From a checkpoint of a small self-supervised audio encoder (BEST-RQ).
Model: activation gelu, width 192.
Training: adamw at rate 0.00095, 8400 steps, batches of 64.
Data: trained on songs of 200 made-up bird species, synthesised, often over outdoor noise, 39062 training examples, 13.8 epochs.
Rows from block 2, named by matrix and row number. Rows with one number belong to one neuron. Each number is 500 + 50 x the weight over its row's rms, rounded and kept within 0 to 999. All counts start at 0. Numbers have three digits each. After the name is the row's rms in percent of the matrix's.
# fc1: second MLP up (model.blocks.2.mlp.fc1.weight, 576x192), inputs 0-95
# fc2: second MLP down (model.blocks.2.mlp.fc2.weight, 192x576, transposed), outputs 0-95
fc1.83 126:495408453462514484548481558501472527508550465373498500486429499463497421389547495509469572499551521464456446439466498560447544516492518553401407431501494437427434547501411485496501413569462526525480472419531460496505543598481527510533475548471443439384469646495508431480407442527478432454
fc2.83 116:511565503455594476509556527488521453586526501506552567552518512493561551482495530481486532506405482511510430480493498602389526514549495518482623447588451509534508475667565527563423477573588463472537485504441534521454525505569488525481540492385471518514462449472470524469481584497548520526
fc1.84 025:494522477480509593474476488480522520479515528489546519554476508451468484505498589411553467571533520529495552517565487504544464466550521529607532518495413470468461542463495541473496470458467487508518624534487491526540559579451476539411598522523483576440578470435601423465443437452532580507
fc2.84 030:466506570498460529513488486517575575551534494447495620548471500532459482418565416544467526578487558566448525493487373468441522534476511499476422456530554469481520478552525515479509438551482520480400475524576525411549528501443480439537541476504541462623498457556437524479485502545459490589
fc1.86 131:597589483492547541471414525496459494564652425530471572475517472448520530465464492493537503496461477458574468468447401506432470553537420436541527423455490496445479536572500449523429549524472446457505490496403500474491452455416456478465403454517370509485540482618465471554527472503461576523
fc2.86 162:371434499521425457513394430549599491419369602453466533531535534539552488487586508523487457463525576528513488406538510555534553458443499521517406534525559464547502554452493483575428554474533573576474511465527512578554501499425534579517533503509535512552482509487507473477411440462477429421
fc1.87 127:396440524463500562404468504515458501589515551513406539559531487505603570499511491461547464516519527498545574498478507521587355462462435461490525538471543433558525552583467496470567589520488525547506441542465547529443516427588494486422510527473488448461558408496562477500544532514476495499
fc2.87 155:428552467534514517469486530489513514426496462449542339521587519537457490495525497541410456507521512501521419516512475447487628602522556515508445485532457430445483484483535560492468435457512492461528534488411544535551493477462437513512427518550462507553454565554462481519438491401548412526
fc1.89 022:605488448497490449537562502500515378472486557565552552501416459520445487536534564462535540581533426511555513555579532503586475492609516500603530562528499473585456489433532473534549540505506553358464588416550458406544531523464437414512565541462469525455539484419532549429529481473491540556
fc2.89 026:426509580518446625492501398540553618510550447517418516473542522483517548524471481556505460482481501478442500396539409525458405535421499525441449422496572487421440520484475533407483496589484481556402533532485537480463559464568490499444528490500511443637502449562462452496511500374546514448
fc1.90 147:629441504449526460524444513533464481664577420384488586550453428467517474435499480534509505398567470426488566447444503550428500434529460456578532368419517416484475503507513434461502535400448491567478494461485444385470526462446489479551434437513511569530411507530504450539488419536513470437
fc2.90 139:424363497481537506474484510524457563511446485536483434466376501506511534539576500534454467494463544531564562493483529540570423467489505471482487573535522562479473495483430486486543572468463535477525476458477491577528402420422476526526547560510558508520460457527522440478487408405472378425
fc1.91 127:544434480433386517501396462507428501592564469399450473512530487520450465392563505471423529409522532488553532513454463523430559505458416518455501455471532454470414480451453475484464462502424496503421505489456462518517492478476502559526412464466472523437418563485569451451448363543415490486
fc2.91 097:530495545455521560505511546452424492648612451459482467594519522498430485438506474475452500451489503431531461449481397474401511524527441535556520572438520462441485480455441427513455495464508509514473470473510480495461469499501538559587435523445408536461501532522416501469454421592514563441
fc1.92 029:604504449511485552515495498433486495557501371533525580497548559520416545499513458411416462455476501456430561541530570516451419427375483512507535536475474464524462501516576523492519512521470520515457441461560472479498575517451497514487482571501448549485597440504587496428544510474457475450
fc2.92 033:482479568500507533495515486563506462466506527503563534589435567497497481564474450449523508482504495495559469418459467441543479449538471492487481459576418562472492454501466463502376479444403514541525533514460539505575470518454447461522505489578541458501466487624529622475590505411583554577
fc1.95 142:434526564447486560505402417518416425536483599357439459523535457515559530455572460504506545367584484494562508499470489510515489523537478512468538447530579520547485507547555531492526577557473536481446526508436493512522519451424501532470431454570525530469483513488498408456517484537422450484
fc2.95 120:591572496539492539369458581512521564508547410502485417497447529504526468411513584397495390412422541453540513555526421521551549520534402485505543461536537483442544553509530469514490460481523499523436492593654523541580450504519556509497574593564482543506500489527607462460508430505485458417
fc1.96 144:404430642491456528458476466498420454598481563490393493502425477474556522516485456490452523498473557479470501509466486451510516445404487475492489633515536467514466485512409472468554569468486485589423513520455456556396441414591454514448513494490436508403497463605527393448464447502476436473
fc2.96 158:525549453494512478565474510528628453372591510474524480408589499513405449514501498571453418523536518471554503478517418543448610576525526478553462470528442498522496522449509513535490446465588489451614590505423506557623492509557456485450487465526554573505499538464508502510470491467483479521
fc1.97 130:480480408457464550540459453505513490548499459504511516550622539484487488441425481553367498435551486498487453502444499466403383484388436498452519476459537518400421594439484467538472489545532405469549489470534470423523482514465516457456411482482525601465519528579447458502497437593495480489
fc2.97 110:377439509465473502619521488491585510517499554541474482444521418555465498452522458487466588426594518527403465479503588467477497443453528577449461565490518515508469475513449476565483461470522504478523492529476515446549506556510590483583476558519555550501509616486467528549449459611557378474
fc1.98 127:564482481474566524497359475487433509598480485476405482472441503523484478456494467476487529444545392512470491510521457631480538490471440498505490391431455461592491552560564537525529580487447537506486603525463406467480589530418499430343493372467341575486471515555525417462532520492489544406
fc2.98 107:408486455532471503482610513507526451418465530460588513503419467479453524466491513575613572479493530491452503487471567510451468446489463500406586606527508538530520530520500509488437492565445424605497406524532541479481514495529542472470609481492583516539508474374524515479584511602499496470
fc1.99 025:456459409506456560507517476418495529438437441491485491488530469558479509550448480494615434590465550566487554476534481475461439540401517461525525535466537493612488423472461475455457478598530507539477532523488473454478541572496456514483455495523486504535461507405494459460615506475554500544
fc2.99 030:458498531501449513562536506539553479578503474451527476495471501481509484362520515529471532417479465517490472460508523520537477469528435512411440440521427463420512505534460489472475583400566511423441671514570472407505494508447496489456539472501480435477510608562555538526515468611533472536
fc1.100 028:586552579453492549625530616465491521505524472526470413466452444553513449542524562575575448461437493575494488507583487521520535415572469530585466461431504433449496469538448491486519518512567491506522492477435548480532629533512455438392542496528461563498524535468578514454518502443519486539
fc2.100 029:396506483517416557503504446435479520537541453394453547548538519508548508542506503531457530478511521438387443446544470474461401577492473560494449384565491577470517517535505473471433507506474543489423614532405594469478468504515496476457447514433499435604484535505364499515479528496490505503
fc1.102 027:490465458496524476525475538479431516429539585486580518427447462432465487518479520549528444531515524493478484579462544528486432462491503464563475496484512535560456497529556482470557374497515562330588525512429539480437523497371485571493509556486550396646499596446514503477544513437482496541
fc2.102 029:480545472524590592533488458435569544567399529553440467461499511519568489546573495453552433581472560497463454488619423437427503555560460623440543465474460472471483485445501580457461554509572531503447517488471486432554473491539504460510495524454425526525546447472571589543452547473483479494
fc1.103 116:493474503418506627519388484661456508526523509469487480559474494538560512408493569382430466477527515523560612553530483492554478495401399478518508434521526475533486489470472454440454554454548463453489465485525528592578545439493534459473497424510495552421400462486527421422453427527384504476
fc2.103 098:433406482477544566547521482466525519473411472528539453521467510471466518404636536480532438427485488521441491462501475520494574446443532511443594545450435438530549530457469433454523459400494428485511498508515506529538567471519448500457541476493502508418501497653525412483503451498499418503
fc1.105 144:480467575482523542416465534544464435603585583482426613544555422492615539500541509424556525461515614513461621515451492524595373482512486449522536569453546482540516541574435467434552574549453530550474417553511526526441486398514532480448495564479523492460534386523617505497538498539436503471
fc2.105 190:472572515470512507472465488516494496405476466467528382461536544516462471528523476507429446508539530472499467545556504483461636559525528466523478535523431527427469472504508590460516453484581485457579593522455521531612507463460462492518503469495470578597440622529504484510470493373570475498
fc1.106 126:532539583433507525457465625513492456524541524461386456419465463506455484463474463448510567464503528515454467593391499549430591515462441379500495514520526496439425570517445454453453482517422536468551568438396510419565549538527547548529416557472497587479422542488508523522445455531498400428
fc2.106 113:486630440557507551447477507450587508413410444497534467614550631491451499540492574507535462499498526572475438571499452470591539530504529544484360507526416609490513513521606542479498448535507462480452530563569591508510451474507532511527496588528579499614616474511474490448483525477489517572
fc1.107 027:391497458545436586556472505436480518537492547483561510539512504523567563498487481569519526544467533444545519552451441543407430556547503569509611464524466444462536544480471444515473479493556534534467408441422522469453450465431433569372495470415489432525514564531471535498574492578469487537
fc2.107 031:518546469476500514500539503449466525550543497528521426460425489480456480578499456514467459454468520423403543507556488494580595519450396463556465575472457566548482465450530486572383563495487477455526480438495438479489509504512488460524532473551500537497522545494525465500451634529555472556
fc1.108 024:516475366470464524510492415546483605550497543472585564439542494573454431593561544403508484580541516461525566557592421569596514530537452539392453556511484419543460560587419427511444499477455507396447506469425601537572619487518514393468496524416472472462546531473579446461412419490516491562
fc2.108 028:486457520517449539670513473471606498492415418422530505549564563468538466447488542537469471422501547491444456460561528525490553570548574440571546555507499557504531492518542464497529516591373507481463509562481499395549438509458462523520418519468583482552503427531416551494558577528578504575
fc1.109 094:504487519395488470520509475510444465431475579504519590488501497425498505517552493558495544471474505507486566570543400507482442536434434461451522527478530563439492504555523471492498575418474464547422572486391386524535547451509404614512518400520545517476451484504562483548565457574475419505
fc2.109 084:495550458581520514499512534476624472453500419549517489495507507454444477547458487514497466611476558492527455499518455509531638545572574518509548504561491537516528467454413440542488463548510582457612467527503546583492475460547520506519519625530441430551581455536529585463430468426619530524
fc1.110 026:494497446527479549455479500522496481506553466448490428446522573456517595540506462418557475518477561524510543528490520540487517534423486504563481551485519492466506456565557434457520486426492495538538469508564477528543549478442505455421504488576489533517526579527448461444391446445526552554
fc2.110 029:496486622548472490681524620471521519488463456518386566557445468516531523432468420564440553480511583497493422508509551549627470541558582510467466483513500596476497431441445575453490409471477382538469505506508428494497430488437479472563570485439532592454426501506559511597525502552516525519
fc1.111 025:474517481478406458562478496436530480504528573456444476459451492501474498572485631632572450545406515492483458520466452472484549496486531536546528516505451436511510462511412550489529490587584487504497552469562508525447472498490521459637424469543438530527544559586477437473497492529432540467
fc2.111 028:481404520473558562473521441584527591500501487618441521356513490450580546467542449452497497470477488475548428499520488529555541527458400530529454516493469604522501468485527514539430497509486491552547438498509468495523575486516476451547517571474531473392450479387621551512440508494585442502
fc1.112 023:534528561464485498445476498574536581522525473538432560484553473527620487520504528532509534486513549446526461530494546469506538503458472538494479501465539538417457515596466459471549526462507397482384585471463598538506469472418416565490516453516525488473502476514542479505470482579510604510
fc2.112 030:437483515473545450547482437455505460503433613517605358468525536517391436515524497462476470382489470483497429584513493485422577494572531459466597414499495526503553465453522432509479412561444472496579408538460533516531519443534521420527458571461553583510494474500543549516489532496453447426
fc1.113 025:458575452523554538587498569448516406570544474515531530584455500492383457509492593438543429518563600471512514556546456558533503535643501525586524523411543437542458464561469478562502491516531406435541446566585487524508585509591543476532552485413458539500591588502512478484480468462495490462
fc2.113 030:505451483457360476523524521486422476495513422440431542583523597527478473526457492492490541454550532556515391487545525464503464525509489455502438534517495497489578541567537519519480487509420581493484545466436450498532473450483465434537492525529585477439447470502504515464486482502573508486
fc1.114 127:510388562493388560531454511592442503505524566404501533544429439512508466479630489551467539464624545506475494471457536536486575411441521515532466534500528490567423499468530413500492533468483471555454442524529495524442458514544495536510501426525545589426435520534478454383370434572484452472
fc2.114 103:532446486493504460620466511519564514513515406510569610445544494478510534512487456527529546473418506491594536532502457483531420550544412506396536478464468539416494450498559617529425471476524516533395490532494428530532483539504487479512522478505491460480471475478424609534451568466455580486
fc1.115 029:503425504475408583424477458521520521528525568447497525495474466481509518490574534595465580506504492356599552469464538526514499482493399496427484486472445502372538439469485466472488487454498493484583622479556570496573457422474435538491479498482461569457555537560498480537602469509440446411
fc2.115 033:465506558511564424611458513502607492471460447646549558479538530505496480550545493471497479438467495513463411513453474495454618511568520571564508534532511493464503466510542559474444457471516413490611486502474476457401505521556571478535504543502562484527509490426493501540499509490486485452
fc1.116 098:476516490490510465474364443545456531628474498492484489521583510498581553416486447547487493502464504498536535492553498515540483540482483465537499522522423533512490563527492509523489514490562504470416497446452524541554496523460466505513531502547447538502530553438498537541505534480535428451
fc2.116 143:552534452493534462539730592456533439527505438497558556524524474475419442584502524449565520576471468536419459557477487466446529423491398473503510533453506467528491477451531509455416440512411458444532477461559511367459505474499521478522504534433464453602529492459475494586492500565494510477
fc1.117 021:542501510443618427451502434327467466426599427534433426494565446504453484528541498470481485520513537452548530471482580490515415454561492523563425478556427441521531481506432525456539519514501520446529431573571429464424504540441544516538492451479517539494532439477565521454476464506439484490
fc2.117 024:478508487521403565513467526544456522494509505481580487563525547485460579564505463486476486576530535579467473493502549443558464448472513522458486494511591465535487467568490501570544501540470569498393517484521562470542449510567412484467484488557517488419456457600502527520529488444555444429
fc1.118 028:550566510503567426582523534491446442479467527606603530519404483502455480476464559459527421495536450586464541514648466589640467480552540461508473550500506499555509576512552523559529527539493464494466466473501493454596555517605412411488493471505528534541521516468600558458420524490557496567
fc2.118 033:503467432521527482470489512515447480552475451407491450568525480531502514513564501494460548538621465509494525397481391488524429488526462426430537406491457497458478502553512423492515485530561512488400592477518488520444382533494530593478487528489468550492538512649417476485532495494485557502
fc1.119 142:633530474502583474575478467520477507562630421515520488488541519491453494491452494504478453482489417424549487560399344522368614573483459478511484470494456417470495464468477484506487441467538475463524569486376487388543471531551481479451429456509518535476457471466559447484530475481508492542
fc2.119 180:399406546492444492431449459495513511506344599425423490646451518530597544475535504459485581425508543512439559436535578522547426398452523495463495568490611501547460547497493474513591573557489507533465407498568501529497527523467568537533546510536467494470457511525478439460466446462540482421
fc1.120 128:637469523492540539442457536580413562608645455477463499477499498496520505459527495523484465524528521433532554534455508484518525492538481425569524499425459444445544498547472523546509542443546504481489538519420531464532449438424501428461467388497480556397455423646564525562556501469389474495
fc2.120 126:426440517495431463527431368499527533381342503427469467545452572527511474461526528502512502445485604463550495434538543569513467469508448529574472588509487510578467475507461549585527551469556427522558431516564497568493498556455550536491632468454527424554450558467525514412435416426550450453